A small autoregressive pixel model, trained from scratch: trained on short English words printed on busy colour backdrops.
Rows from block 2 of a small autoregressive pixel model, named by matrix and row number. Rows with one number belong to one neuron. Each number is 200 + 30 x the weight over its row's rms, rounded and kept within 0 to 999. All counts start at 0. After the name is the row's rms in percent of the matrix's.
After each neuron's rows are labels from the 100 images, of 14976, where the neuron reaches its largest size: "top examples" is what is common among them. Only what is clearly more common there than usual is listed. The data: short English words printed on busy colour backdrops.
# gate: MLP gate (model.blocks.2.mlp.gate.weight, 1152x384), inputs 288-383
# fc1: MLP up (model.blocks.2.mlp.fc1.weight, 1152x384), inputs 288-383
# fc2: MLP down (model.blocks.2.mlp.fc2.weight, 384x1152, transposed), outputs 288-383

gate.28,138,210,237,177,167,171,202,214,209,207,228,185,159,173,142,256,203,171,155,184,238,173,159,233,221,263,191,179,229,222,195,197,203,165,166,250,227,211,176,173,178,165,167,228,282,213,185,180,193,210,277,203,193,219,170,232,185,222,137,228,245,208,213,199,217,184,198,235,168,199,219,169,215,198,196,226,149,170,221,187,234,121,229,191,184,194,190,214,179,241,209,194,177,240,181,170,174
fc1.28,137,206,224,158,181,205,160,204,205,189,191,205,256,179,212,237,198,213,245,193,214,179,186,215,268,243,207,213,301,159,178,193,169,148,177,217,188,191,207,166,205,187,277,196,245,202,170,222,190,185,256,180,219,222,165,242,208,264,199,200,199,191,191,200,165,204,159,183,177,193,229,201,203,171,181,239,226,182,208,221,221,211,186,169,175,195,155,194,176,237,186,226,224,235,174,187,170
fc2.28,137,207,148,201,205,200,145,197,178,221,215,169,224,223,199,211,208,207,167,240,180,219,209,178,190,90,160,224,209,181,155,200,200,147,194,192,184,185,190,217,159,206,214,181,233,225,208,184,271,249,161,213,143,202,240,107,220,193,198,198,222,180,217,180,165,211,232,222,226,241,125,212,255,234,152,201,233,184,210,201,151,217,240,229,268,205,228,199,200,216,210,178,193,218,210,266,176
top examples: purple ink; white ink

gate.487,080,148,177,205,157,209,206,205,191,226,259,148,158,215,143,204,222,226,137,206,198,208,195,181,201,213,184,256,221,219,231,195,233,171,194,224,209,177,182,200,184,189,183,253,208,250,199,235,146,151,203,214,190,210,191,218,180,225,166,240,201,212,198,206,176,167,139,228,196,194,219,233,268,220,139,210,207,253,212,208,221,225,173,249,191,272,158,150,214,160,207,285,201,220,158,207,145
fc1.487,074,224,181,238,217,183,185,150,208,210,185,208,256,205,222,229,193,179,232,213,197,237,206,244,210,148,264,188,199,233,141,206,168,216,149,163,202,171,177,206,240,168,224,202,270,164,173,210,196,219,216,134,211,207,229,235,135,177,289,159,233,202,202,142,193,187,234,196,164,166,195,225,151,232,182,188,163,180,213,216,220,140,144,206,180,218,245,244,178,204,236,179,167,201,182,189,200
fc2.487,076,212,162,177,178,214,174,155,241,199,194,213,179,190,194,189,176,192,146,239,180,210,170,173,172,112,222,248,177,216,207,198,240,166,222,206,226,222,198,200,179,218,234,186,188,197,217,155,152,199,163,180,193,164,271,213,190,160,181,208,197,203,152,197,209,213,236,225,193,229,168,160,219,198,164,201,197,131,184,210,208,177,213,256,146,236,168,192,207,218,212,221,223,264,229,262,203
top examples: yellow ink; white ink

gate.60,115,189,191,226,192,197,237,205,218,190,210,218,226,189,247,178,209,221,226,157,188,224,204,182,222,211,170,221,156,261,197,219,178,193,210,232,175,193,189,230,197,126,243,194,225,192,214,151,171,203,177,232,234,201,195,226,155,180,218,200,233,141,234,229,187,198,223,189,160,220,247,182,161,154,188,155,167,175,185,188,214,133,159,145,165,190,241,164,222,252,189,232,180,237,157,217,226
fc1.60,101,213,201,208,185,214,245,178,248,170,161,226,180,197,166,166,180,225,215,187,223,173,199,220,216,223,206,215,136,211,174,223,205,138,194,206,189,255,222,216,107,174,230,215,208,201,247,188,182,217,196,199,135,221,183,211,191,187,215,228,233,207,202,207,163,206,161,221,210,158,210,94,202,202,200,169,122,188,247,231,247,174,139,203,245,183,212,167,217,219,149,170,236,180,168,184,233
fc2.60,108,147,174,217,200,226,190,231,174,215,187,180,187,228,180,261,212,196,193,203,214,187,189,216,229,219,217,217,183,204,233,137,181,177,176,198,230,165,161,187,207,235,136,164,169,203,185,190,195,179,115,231,169,252,264,200,177,196,210,157,215,210,199,224,189,158,200,204,191,225,191,261,179,252,171,221,210,190,188,186,170,186,239,147,189,201,173,261,202,139,204,226,204,206,174,227,190
top examples: purple ink

gate.721,024,224,189,142,210,212,238,215,197,201,206,233,158,209,153,216,165,236,185,206,210,167,222,215,202,180,221,186,213,211,174,175,176,216,221,187,173,228,221,213,218,224,195,166,232,162,190,272,204,212,261,208,236,212,164,210,172,254,165,161,215,209,209,198,218,203,257,229,224,185,77,178,218,204,211,203,190,224,155,198,157,175,273,198,175,221,173,177,241,187,175,194,199,196,223,229,178
fc1.721,030,203,198,205,245,262,250,171,192,185,173,201,151,165,229,112,188,175,193,209,224,217,194,223,222,267,195,233,135,202,201,190,189,205,205,207,183,159,216,262,198,242,234,163,149,196,162,184,207,192,209,201,143,223,224,225,182,139,228,284,167,197,196,227,247,170,222,238,118,183,177,192,219,211,239,230,235,207,224,197,209,223,199,158,212,139,163,213,199,214,231,251,213,175,227,140,231
fc2.721,026,255,213,238,263,158,247,249,194,238,196,219,151,217,161,233,245,215,218,187,144,214,133,200,209,218,225,221,152,171,193,204,136,204,204,194,241,222,207,195,208,238,207,149,197,189,193,251,218,231,191,189,172,199,154,202,173,190,226,182,205,205,189,199,250,168,195,158,181,196,194,244,213,211,154,243,230,189,168,175,179,209,194,211,206,159,199,200,204,258,164,154,150,181,218,138,225
top examples: purple ink

gate.448,131,193,182,235,270,130,179,189,188,188,222,207,254,187,136,170,212,245,187,174,232,279,215,217,243,221,221,210,190,184,187,234,201,230,211,197,177,225,187,179,167,161,130,184,205,170,226,216,231,190,126,233,189,158,180,231,198,173,216,236,243,216,158,181,221,209,171,192,244,192,191,123,183,183,159,247,221,192,167,195,221,213,179,194,203,213,199,194,195,204,219,201,184,163,145,242,193
fc1.448,132,231,234,166,197,239,178,169,171,171,162,216,159,223,242,252,197,170,184,214,242,128,207,187,219,181,203,210,237,225,196,170,215,210,190,228,234,210,207,160,195,212,229,213,229,209,176,202,187,207,284,148,242,271,173,235,216,242,195,215,251,181,180,188,192,202,196,145,149,227,213,210,230,201,178,222,128,172,188,173,191,161,273,201,216,188,179,167,171,180,190,252,224,208,229,192,119
fc2.448,131,223,166,234,206,184,266,176,146,192,186,224,203,194,172,211,225,154,214,215,226,204,190,229,215,208,197,172,181,174,228,194,186,251,224,259,183,226,198,210,202,204,210,174,194,181,209,201,223,140,124,156,220,222,120,182,190,203,227,224,226,231,184,235,224,200,175,166,205,135,160,158,187,172,169,260,192,184,213,132,221,193,145,158,218,266,176,204,218,178,219,209,197,222,220,157,146
top examples: yellow ink

gate.704,105,173,202,164,161,199,210,254,232,197,203,159,214,171,189,222,242,192,191,237,183,167,201,206,170,249,204,200,187,203,190,215,171,149,225,223,238,175,217,237,195,248,201,204,212,227,197,188,246,186,263,167,209,222,196,198,161,154,230,208,196,231,195,234,179,249,186,228,229,235,127,187,165,196,195,203,196,183,170,189,206,182,209,204,212,193,191,217,210,195,185,228,180,231,193,141,219
fc1.704,118,191,168,189,113,218,238,245,163,159,175,210,184,208,159,180,269,130,183,210,152,220,257,176,233,206,195,256,164,153,178,212,206,207,177,223,218,186,172,190,260,203,207,176,211,188,170,220,218,135,270,230,250,172,198,182,209,246,252,254,189,197,164,266,238,181,195,208,267,159,242,246,249,170,194,150,175,228,232,180,214,201,177,177,228,208,196,165,208,185,191,214,181,212,219,236,188
fc2.704,108,168,201,206,187,186,187,241,232,183,232,246,201,217,219,113,143,178,156,227,167,222,209,179,192,153,174,176,115,198,166,174,198,191,211,217,218,211,204,229,187,204,177,186,223,238,175,216,197,213,193,191,204,230,214,226,233,229,245,252,185,217,210,168,187,154,177,198,169,213,188,201,174,245,169,203,190,180,201,213,180,283,207,187,194,212,229,178,204,192,220,159,214,214,268,152,233
top examples: yellow ink

gate.762,153,233,205,202,245,176,207,191,221,188,200,164,210,236,203,201,214,228,201,150,272,203,148,275,136,218,204,164,175,158,222,215,198,210,193,192,154,230,167,220,193,215,196,205,173,171,152,207,233,179,212,145,200,230,200,199,167,259,224,169,239,195,225,257,177,188,212,228,208,177,172,180,173,215,234,168,219,185,202,212,203,145,153,154,220,231,198,190,153,200,208,212,105,197,196,248,191
fc1.762,135,171,185,160,221,197,222,254,200,215,203,174,211,240,203,198,160,194,156,163,233,237,224,196,263,192,174,158,222,248,156,161,244,179,217,151,197,197,190,234,232,208,148,152,188,247,254,241,176,243,204,179,153,212,238,132,247,205,223,194,181,211,197,224,188,182,177,197,184,264,180,200,242,232,176,226,169,248,179,239,204,243,249,148,142,158,199,268,183,206,256,216,225,167,211,233,146
fc2.762,139,198,245,185,171,191,240,195,221,205,210,201,170,186,169,151,201,179,222,168,171,192,197,221,180,204,211,176,202,203,248,169,142,234,216,173,160,196,230,224,172,208,196,155,215,197,177,206,211,131,240,219,183,244,208,224,179,234,230,195,198,168,228,232,171,164,203,204,152,137,112,231,223,182,217,243,221,183,210,224,196,221,209,188,177,185,213,196,182,180,211,225,196,218,144,166,151
top examples: teal ink

gate.441,047,217,193,199,181,229,215,189,185,189,216,197,174,157,227,159,254,175,203,209,190,250,180,186,197,183,182,173,184,259,154,206,165,220,195,184,201,179,157,234,222,205,199,253,160,222,229,239,177,199,169,187,199,158,171,173,190,203,226,241,210,218,250,182,232,235,211,175,176,206,210,236,240,156,248,147,140,159,152,176,238,151,191,195,168,248,206,190,179,207,213,205,147,235,205,207,182
fc1.441,047,183,187,193,243,214,204,192,168,179,191,221,176,165,205,137,188,194,223,181,177,166,260,173,214,227,176,163,185,178,223,244,253,158,204,179,184,179,194,181,201,178,206,141,210,209,163,181,206,172,242,219,214,197,205,215,237,214,227,245,188,220,221,238,157,186,191,196,214,218,217,199,193,144,215,197,230,167,253,208,194,239,170,223,200,203,204,174,180,185,176,198,214,180,193,150,197
fc2.441,044,244,191,230,262,229,159,241,224,196,191,169,157,234,224,304,207,225,169,260,217,160,251,221,197,207,184,188,217,167,206,185,200,259,205,188,261,146,207,196,150,205,190,154,185,188,223,186,203,166,202,219,178,176,205,149,190,187,208,192,182,215,197,152,192,204,228,219,252,136,189,235,205,202,149,172,237,215,165,217,199,201,203,182,173,178,209,229,260,149,167,192,203,195,174,128,229
top examples: teal ink

gate.135,037,229,228,231,177,240,169,242,203,196,206,227,197,171,169,189,211,171,261,155,238,166,197,199,162,198,212,171,220,208,222,160,189,208,189,200,160,159,259,217,211,141,236,196,189,242,220,148,222,160,182,210,161,205,228,215,180,188,219,197,208,244,238,207,197,248,169,165,221,189,220,171,206,216,230,234,162,210,164,168,275,219,172,182,214,253,142,209,183,200,210,172,245,179,200,184,223
fc1.135,038,183,186,187,183,186,226,171,204,146,279,252,220,195,190,190,223,196,205,214,178,201,246,222,231,215,204,181,282,222,181,203,221,208,199,196,249,177,191,214,224,205,198,167,175,207,232,226,230,252,227,133,226,178,221,213,221,225,153,216,205,111,202,218,271,204,184,190,216,167,198,221,170,164,176,159,192,202,219,209,188,143,218,215,232,251,220,195,179,182,170,212,197,190,244,200,182
fc2.135,038,134,175,261,173,213,180,186,204,240,203,202,239,152,236,178,181,229,229,194,233,198,228,233,193,229,178,146,178,270,282,189,206,172,237,201,190,206,228,125,189,222,183,222,218,172,195,223,232,202,246,178,178,183,184,188,190,168,182,218,161,148,194,201,198,181,232,230,218,221,196,233,207,203,145,206,180,204,237,241,187,230,165,194,212,184,182,190,156,215,249,221,237,179,235,209,164
top examples: yellow ink; orange ink

gate.164,049,239,217,195,189,203,225,194,204,269,167,222,241,192,181,195,189,212,162,175,190,153,162,197,225,227,176,177,200,217,157,212,206,251,178,264,172,188,226,215,191,203,214,178,210,238,201,231,204,264,188,250,215,205,172,192,240,203,209,175,208,228,159,144,234,171,264,155,235,193,133,235,148,210,197,174,232,183,198,199,215,199,157,150,227,163,199,181,145,193,197,172,193,207,171,247,203
fc1.164,056,246,174,170,181,208,183,207,158,184,187,247,188,245,211,183,236,204,205,198,206,220,199,157,238,201,181,181,199,199,207,235,150,179,212,185,224,214,198,210,231,187,250,218,217,225,233,186,224,165,238,213,209,219,268,161,156,171,137,154,223,163,160,155,163,205,234,228,202,173,145,204,131,160,175,217,201,223,191,212,244,184,164,204,192,177,165,216,191,178,208,241,226,178,196,232,163
fc2.164,052,198,223,198,201,207,181,185,196,209,215,182,187,150,196,149,173,159,170,241,180,241,220,189,175,214,213,195,170,205,130,212,202,182,196,178,208,179,154,218,210,224,195,205,259,159,189,220,183,233,218,205,203,228,218,198,241,145,183,179,223,197,210,157,206,251,207,200,188,234,223,246,177,249,235,184,176,153,181,211,206,211,193,183,198,191,191,220,220,232,236,217,209,188,258,180,160
top examples: pink ink; grey ink

gate.76,039,207,154,189,191,201,148,176,201,238,245,238,181,210,199,170,278,169,199,138,188,183,241,149,234,187,195,216,160,208,194,257,193,196,161,233,196,212,212,188,199,191,192,218,181,215,181,236,269,231,214,191,200,188,208,249,181,204,235,241,143,196,248,165,149,140,212,203,154,186,212,166,245,175,249,236,201,164,195,195,279,210,209,163,171,237,215,198,203,187,195,207,196,230,242,218,250
fc1.76,038,193,225,212,194,212,206,144,202,208,157,241,181,167,206,208,188,198,201,218,221,200,183,190,192,192,175,251,139,211,193,189,213,185,203,209,196,193,166,202,227,248,186,182,206,268,191,218,211,228,203,191,170,212,168,185,224,209,292,197,220,149,147,228,221,199,194,162,156,199,248,170,170,178,205,202,205,172,239,164,251,162,181,253,181,183,150,256,194,166,250,191,206,215,232,165,175
fc2.76,041,185,244,191,216,192,210,195,186,176,182,222,213,241,210,289,142,258,213,184,183,183,188,168,248,186,158,183,195,199,201,199,174,207,156,162,252,167,176,164,195,233,146,216,231,163,202,201,219,213,103,237,223,169,191,194,176,226,222,203,182,240,165,166,219,193,238,225,216,156,192,227,181,147,175,186,246,190,198,189,186,147,238,204,156,203,201,223,229,211,169,189,230,225,242,213,197
top examples: bold; white ink

gate.163,140,168,188,225,201,174,151,243,259,270,241,215,187,207,178,222,248,216,220,201,213,233,206,213,157,230,219,224,193,127,227,189,158,206,190,203,178,229,143,233,174,208,195,170,181,204,192,212,143,209,214,191,157,195,195,279,162,246,151,196,141,187,159,245,154,201,185,197,209,235,153,252,255,167,241,146,240,256,169,184,154,224,160,201,157,159,208,240,176,213,210,252,173,211,203,248,160
fc1.163,132,230,157,180,180,189,210,239,202,230,226,176,175,193,227,167,149,197,195,210,199,230,234,201,193,262,208,196,196,207,234,175,161,217,199,183,188,216,224,192,171,177,273,186,203,248,236,178,215,190,199,186,242,194,154,187,204,164,214,204,186,142,237,248,204,181,190,200,189,181,219,214,180,187,138,194,153,236,199,249,143,155,195,224,179,204,174,257,197,169,172,183,234,172,186,219,235
fc2.163,139,224,238,231,206,225,147,193,170,189,209,214,233,169,181,244,148,249,230,148,176,232,275,188,211,214,221,219,195,231,213,230,170,228,207,170,226,209,162,212,163,186,225,209,255,205,222,232,185,170,230,210,289,249,195,144,238,166,176,188,196,150,223,214,199,175,230,162,206,218,214,220,223,182,275,218,211,134,181,258,247,162,200,212,197,231,220,242,180,211,135,233,216,292,209,177,231
top examples: bold; black ink

gate.296,118,212,169,150,230,206,175,195,215,204,252,192,161,246,194,171,201,213,176,194,225,156,151,214,219,232,172,182,194,183,192,135,223,227,239,171,216,197,188,205,268,231,143,166,241,205,195,168,211,170,203,192,300,219,164,181,165,210,113,191,238,192,159,191,205,237,184,193,156,250,198,168,188,171,197,169,188,254,146,151,207,186,246,235,233,177,206,169,129,209,220,204,247,179,213,192,168
fc1.296,117,176,190,203,188,225,249,189,207,187,145,178,254,267,177,180,226,197,213,174,171,180,160,225,219,200,171,217,248,233,199,163,234,189,189,194,189,192,227,194,191,219,279,220,188,226,251,191,148,231,222,220,172,166,243,203,224,192,199,241,205,229,203,216,141,211,218,180,199,170,241,178,214,211,176,184,224,164,224,218,223,178,209,234,188,143,238,184,231,184,174,161,193,202,198,189,233
fc2.296,120,173,239,227,197,207,240,176,198,226,186,197,220,150,211,168,170,181,240,180,192,202,236,222,253,217,182,202,168,221,212,170,245,197,226,191,175,212,183,160,214,239,209,186,188,220,197,184,191,214,214,227,194,203,142,187,240,235,215,173,200,194,210,173,180,190,220,152,233,181,238,157,174,215,208,211,241,202,195,151,200,199,194,186,189,174,192,171,213,173,197,265,251,189,229,188,173
top examples: purple ink; blue ink

gate.145,121,185,181,219,200,187,172,235,240,220,233,184,168,172,262,186,193,209,192,178,207,215,250,218,179,244,131,216,223,225,198,190,207,203,186,263,169,160,242,223,237,229,157,153,160,194,205,215,227,225,207,221,184,245,209,236,190,238,225,192,210,195,192,279,194,206,226,178,199,154,205,140,234,128,187,184,196,178,196,191,191,215,178,156,197,243,221,205,203,193,169,186,153,202,188,214,202
fc1.145,119,191,173,179,225,176,230,207,159,224,216,204,216,211,210,185,171,186,176,204,183,250,180,185,227,261,194,156,201,208,164,195,261,221,171,207,89,210,253,182,194,200,193,160,177,207,199,218,198,190,235,188,198,239,133,206,204,173,219,234,210,199,184,217,218,226,154,212,196,206,157,216,252,215,144,206,243,285,194,247,216,180,233,179,237,271,205,160,146,178,155,190,231,197,172,180,158
fc2.145,119,187,121,202,219,155,210,218,156,159,206,233,162,179,255,211,193,212,219,190,167,208,220,260,202,234,169,161,237,212,162,223,187,229,101,214,202,215,183,164,213,256,243,187,168,202,222,265,209,187,186,182,209,173,171,193,153,163,111,209,166,198,158,158,248,202,187,174,173,180,182,192,180,199,166,201,200,204,218,174,193,274,219,139,224,222,177,212,160,160,205,253,187,209,207,189,206
top examples: bold; white ink; pink ink

gate.739,043,217,193,243,180,206,221,163,210,151,230,214,194,180,219,236,218,225,204,226,242,202,157,268,225,195,175,246,218,184,146,191,178,173,223,213,185,187,218,140,210,176,159,222,199,162,184,184,221,223,234,204,182,226,251,230,183,162,197,251,223,170,263,156,173,209,184,222,169,216,199,199,211,229,154,218,194,209,237,252,164,189,217,249,222,161,243,242,254,205,206,199,219,197,224,159,194
fc1.739,045,188,207,189,212,178,188,170,204,168,240,207,179,201,172,194,220,191,174,233,239,177,185,227,207,195,203,214,232,174,200,192,165,153,135,197,175,175,200,188,167,173,197,186,208,166,168,223,166,186,230,224,207,206,209,206,214,179,181,224,187,173,223,205,235,201,179,201,186,205,206,197,197,194,148,255,201,227,167,252,192,272,161,274,140,166,212,198,242,161,152,224,174,218,244,221,179
fc2.739,045,190,192,177,261,184,216,201,159,222,206,231,192,217,150,171,179,156,252,212,195,171,180,188,231,174,199,164,279,164,220,224,194,184,169,185,189,231,212,224,218,169,225,222,205,176,204,198,226,228,233,216,157,215,238,195,263,215,198,190,180,152,185,196,252,219,190,261,168,190,186,164,208,212,190,186,229,195,189,232,213,185,190,198,159,204,259,235,201,196,204,262,151,215,223,159,195
top examples: purple ink

gate.519,074,244,189,195,193,213,142,199,212,185,164,252,200,178,161,176,155,198,170,243,197,221,208,222,222,287,236,211,225,218,161,249,249,193,123,241,237,216,216,200,198,210,184,209,262,191,177,197,231,209,199,177,257,194,236,227,248,246,146,244,243,195,208,228,183,199,195,214,179,187,212,221,189,218,212,232,223,190,232,162,199,183,245,216,161,177,199,183,184,206,172,181,156,220,205,183,180
fc1.519,078,164,219,237,198,170,190,195,189,191,224,189,187,214,213,248,208,231,176,171,132,150,149,165,171,141,207,142,209,218,164,218,189,265,172,173,198,200,203,252,196,222,233,209,228,214,254,215,164,195,183,233,210,224,174,194,196,230,205,240,178,241,190,206,259,210,196,159,267,218,217,198,192,187,201,191,189,217,196,211,188,229,186,188,230,242,189,220,196,227,221,183,239,153,176,167,206
fc2.519,079,246,183,207,228,207,179,249,280,229,173,164,217,170,180,178,206,133,167,263,210,216,186,198,137,239,206,150,208,167,217,211,200,205,188,195,179,211,181,207,169,186,189,176,203,219,258,224,190,141,166,232,188,204,176,158,198,215,204,203,257,187,224,178,207,196,234,256,222,205,192,214,237,216,198,164,191,228,173,222,212,183,218,183,179,208,176,230,208,220,266,169,219,190,163,206,202
top examples: orange ink; yellow ink

gate.514,099,178,207,237,165,174,199,166,183,201,274,175,148,224,198,158,208,205,249,161,161,228,197,250,192,241,189,223,223,212,224,257,236,191,243,190,227,169,195,219,199,226,181,231,177,259,196,144,159,198,208,235,222,169,200,219,187,239,178,223,235,180,221,234,190,173,180,164,165,187,202,193,209,223,143,189,179,234,214,175,224,183,187,220,195,239,217,261,221,276,209,220,177,163,227,148,230
fc1.514,095,277,203,214,224,191,197,200,221,218,214,240,213,264,191,213,205,203,212,146,169,213,189,158,176,199,170,203,170,219,209,232,193,261,169,174,209,229,188,241,229,189,173,222,213,148,190,200,195,114,201,189,194,163,185,222,172,207,254,152,203,203,163,209,219,192,164,210,219,188,202,213,248,228,166,220,241,226,235,191,227,227,172,238,151,252,226,200,228,236,149,198,164,170,151,175,191
fc2.514,094,170,162,229,156,211,196,221,230,217,241,200,194,238,190,126,159,121,139,222,161,236,182,203,174,230,223,192,262,152,143,250,241,143,158,214,192,205,208,184,197,253,92,187,197,243,187,193,191,204,176,156,169,248,187,187,200,216,147,189,187,175,191,181,213,165,214,166,218,211,209,190,209,213,173,163,208,168,200,164,251,176,229,172,170,197,195,187,139,197,191,213,228,190,218,174,175
top examples: orange ink

gate.322,093,212,221,181,139,228,291,157,175,167,165,196,191,236,210,183,211,180,201,236,197,254,234,219,219,234,103,199,194,168,205,203,182,167,222,200,196,217,222,155,147,190,239,125,206,265,215,186,184,171,183,242,198,206,179,200,216,143,246,188,158,205,182,203,181,224,201,179,210,225,173,136,218,173,224,204,213,202,212,207,222,150,165,185,191,169,119,202,218,226,198,245,208,144,189,177,213
fc1.322,097,235,212,172,163,190,247,168,196,191,221,252,231,227,186,190,199,233,213,166,158,201,214,234,225,226,174,207,237,201,166,201,176,183,227,153,227,194,243,185,211,232,178,230,179,153,190,135,213,215,241,163,177,233,169,225,235,180,217,228,181,208,172,228,228,206,188,216,244,192,215,131,156,227,154,224,216,175,198,196,232,174,150,193,156,206,208,236,179,228,194,236,225,177,212,185,207
fc2.322,092,172,169,232,187,218,204,208,222,203,196,174,207,246,175,157,256,192,180,215,188,159,212,227,164,189,175,203,193,189,228,222,161,203,124,198,207,234,225,207,178,195,232,216,141,232,177,251,245,186,181,219,247,190,211,243,237,173,195,220,160,184,225,179,212,209,220,182,181,223,176,164,210,162,185,252,250,225,198,236,165,199,199,237,210,246,216,170,297,190,212,209,170,175,209,239,200
top examples: purple ink

gate.112,116,172,191,191,170,171,200,198,212,133,265,197,219,230,202,199,242,249,177,165,177,221,188,153,204,214,209,167,187,190,190,186,246,200,183,211,188,221,186,192,214,253,178,144,217,173,150,182,201,246,168,198,254,181,169,245,209,202,211,196,196,202,247,192,173,209,185,179,242,207,231,203,217,228,189,236,219,141,247,200,203,199,203,203,209,98,238,176,199,170,157,197,214,302,210,205,160
fc1.112,117,216,197,200,121,180,211,169,214,140,181,270,139,241,215,204,219,189,172,219,173,233,197,162,214,206,212,165,182,219,172,202,240,215,196,217,164,239,211,184,245,254,188,255,235,162,201,193,216,219,163,171,251,203,131,191,171,233,201,197,193,185,229,151,181,156,210,274,234,241,205,197,208,184,176,200,208,206,221,181,154,246,131,253,228,148,235,224,209,165,174,249,218,279,177,231,164
fc2.112,112,212,178,193,124,230,170,190,151,216,233,248,196,219,215,239,232,202,226,208,130,166,184,219,203,209,224,182,207,247,203,193,155,204,101,177,186,187,186,173,250,214,200,205,202,168,218,144,177,154,153,201,184,170,144,142,201,225,180,202,172,170,174,224,159,204,159,217,170,203,210,170,198,169,160,223,274,196,188,173,154,159,161,197,192,208,196,186,196,254,261,204,200,228,213,208,212
top examples: purple ink; teal ink

gate.71,018,199,199,125,179,201,196,140,140,236,210,197,250,177,235,226,254,209,212,180,176,257,192,195,211,245,219,196,173,236,252,199,220,168,218,173,208,233,164,197,298,166,197,247,220,158,196,209,237,231,202,126,149,210,205,227,252,220,186,133,246,195,183,194,153,221,230,199,231,197,200,202,175,237,173,198,189,170,175,230,169,189,191,203,165,246,252,197,217,157,200,193,221,186,217,209,189
fc1.71,020,180,243,231,163,227,165,201,222,184,229,249,162,162,149,156,247,232,212,171,212,226,225,174,234,158,260,198,262,141,212,190,206,169,173,242,159,179,191,160,167,209,219,161,191,144,208,228,253,222,181,210,180,215,209,182,219,180,166,193,199,207,200,182,235,199,153,179,188,212,221,161,184,207,130,215,261,170,204,219,209,209,175,230,208,246,200,186,192,217,184,182,234,218,204,212,202
fc2.71,018,188,195,141,226,210,242,168,209,194,182,179,206,193,222,209,196,165,196,210,201,208,207,202,202,189,244,165,260,181,221,178,180,213,130,199,143,173,223,192,215,193,178,201,138,190,177,188,190,211,214,195,181,205,236,239,228,195,251,222,183,165,197,183,144,205,223,157,230,170,216,206,207,194,234,201,208,233,201,184,216,235,165,186,191,226,294,239,169,177,155,238,187,142,180,237,177
top examples: yellow ink; white ink

gate.756,063,191,177,204,167,169,158,139,233,162,191,208,178,231,188,163,235,207,196,201,200,200,192,215,197,245,151,230,182,224,186,159,259,194,205,191,157,203,229,249,172,234,206,185,207,173,222,213,231,223,263,202,207,196,113,101,232,173,210,167,177,174,210,202,179,219,188,212,187,200,189,213,217,160,203,277,222,203,202,208,169,141,245,186,158,245,231,257,193,232,178,248,229,142,207,189,207
fc1.756,067,165,212,191,213,196,186,214,172,194,180,184,187,276,152,190,236,226,178,205,190,212,277,192,220,223,217,155,212,174,209,161,205,121,187,194,187,231,235,154,185,168,207,228,234,197,220,223,285,217,221,252,229,170,248,220,221,186,205,195,227,167,238,203,195,212,209,207,183,166,208,214,205,169,195,214,267,200,196,192,168,216,203,245,196,155,248,151,207,200,198,194,195,230,242,195,182
fc2.756,062,235,238,179,182,195,174,213,215,156,213,165,165,205,234,204,186,235,256,246,203,221,182,158,172,163,201,219,234,175,165,231,150,173,201,189,166,200,156,239,241,217,197,155,190,197,214,217,247,188,222,194,191,195,179,171,218,198,172,173,157,228,260,171,182,239,180,128,173,233,156,178,107,218,225,225,176,178,206,218,253,164,181,205,230,252,206,212,218,198,160,228,194,234,250,173,210
top examples: pink ink; teal ink

gate.690,044,197,220,208,218,238,186,197,213,179,259,180,196,200,199,172,260,200,168,183,221,222,181,192,164,190,223,132,188,264,228,226,142,193,180,196,180,201,140,206,185,232,166,212,206,214,170,190,127,240,169,184,202,171,126,290,164,239,150,219,211,205,229,140,221,217,186,219,206,222,207,197,173,160,193,197,179,235,200,258,249,238,187,185,209,224,160,195,233,221,237,220,202,223,210,240,195
fc1.690,049,220,184,188,178,232,147,164,176,189,202,189,193,191,158,183,186,171,206,136,158,186,209,136,132,233,215,208,240,205,186,193,165,214,210,239,164,247,169,232,188,183,217,178,217,201,220,210,235,265,212,230,181,195,218,263,202,198,162,185,239,233,210,223,163,186,182,218,220,222,208,222,167,251,203,237,211,234,205,212,200,256,174,181,196,212,157,172,236,220,230,189,182,162,173,175,208
fc2.690,048,100,181,168,133,227,157,195,189,217,203,179,205,193,220,179,206,204,214,184,224,195,199,141,173,196,194,174,205,166,147,256,199,177,160,189,164,196,255,159,190,228,251,216,217,219,247,236,247,233,239,232,159,196,212,191,199,164,144,195,239,218,224,149,225,253,206,169,150,221,173,139,207,216,243,191,152,199,236,188,193,207,181,218,221,209,223,173,204,202,185,214,208,204,161,200,183
top examples: bold; red ink; brown ink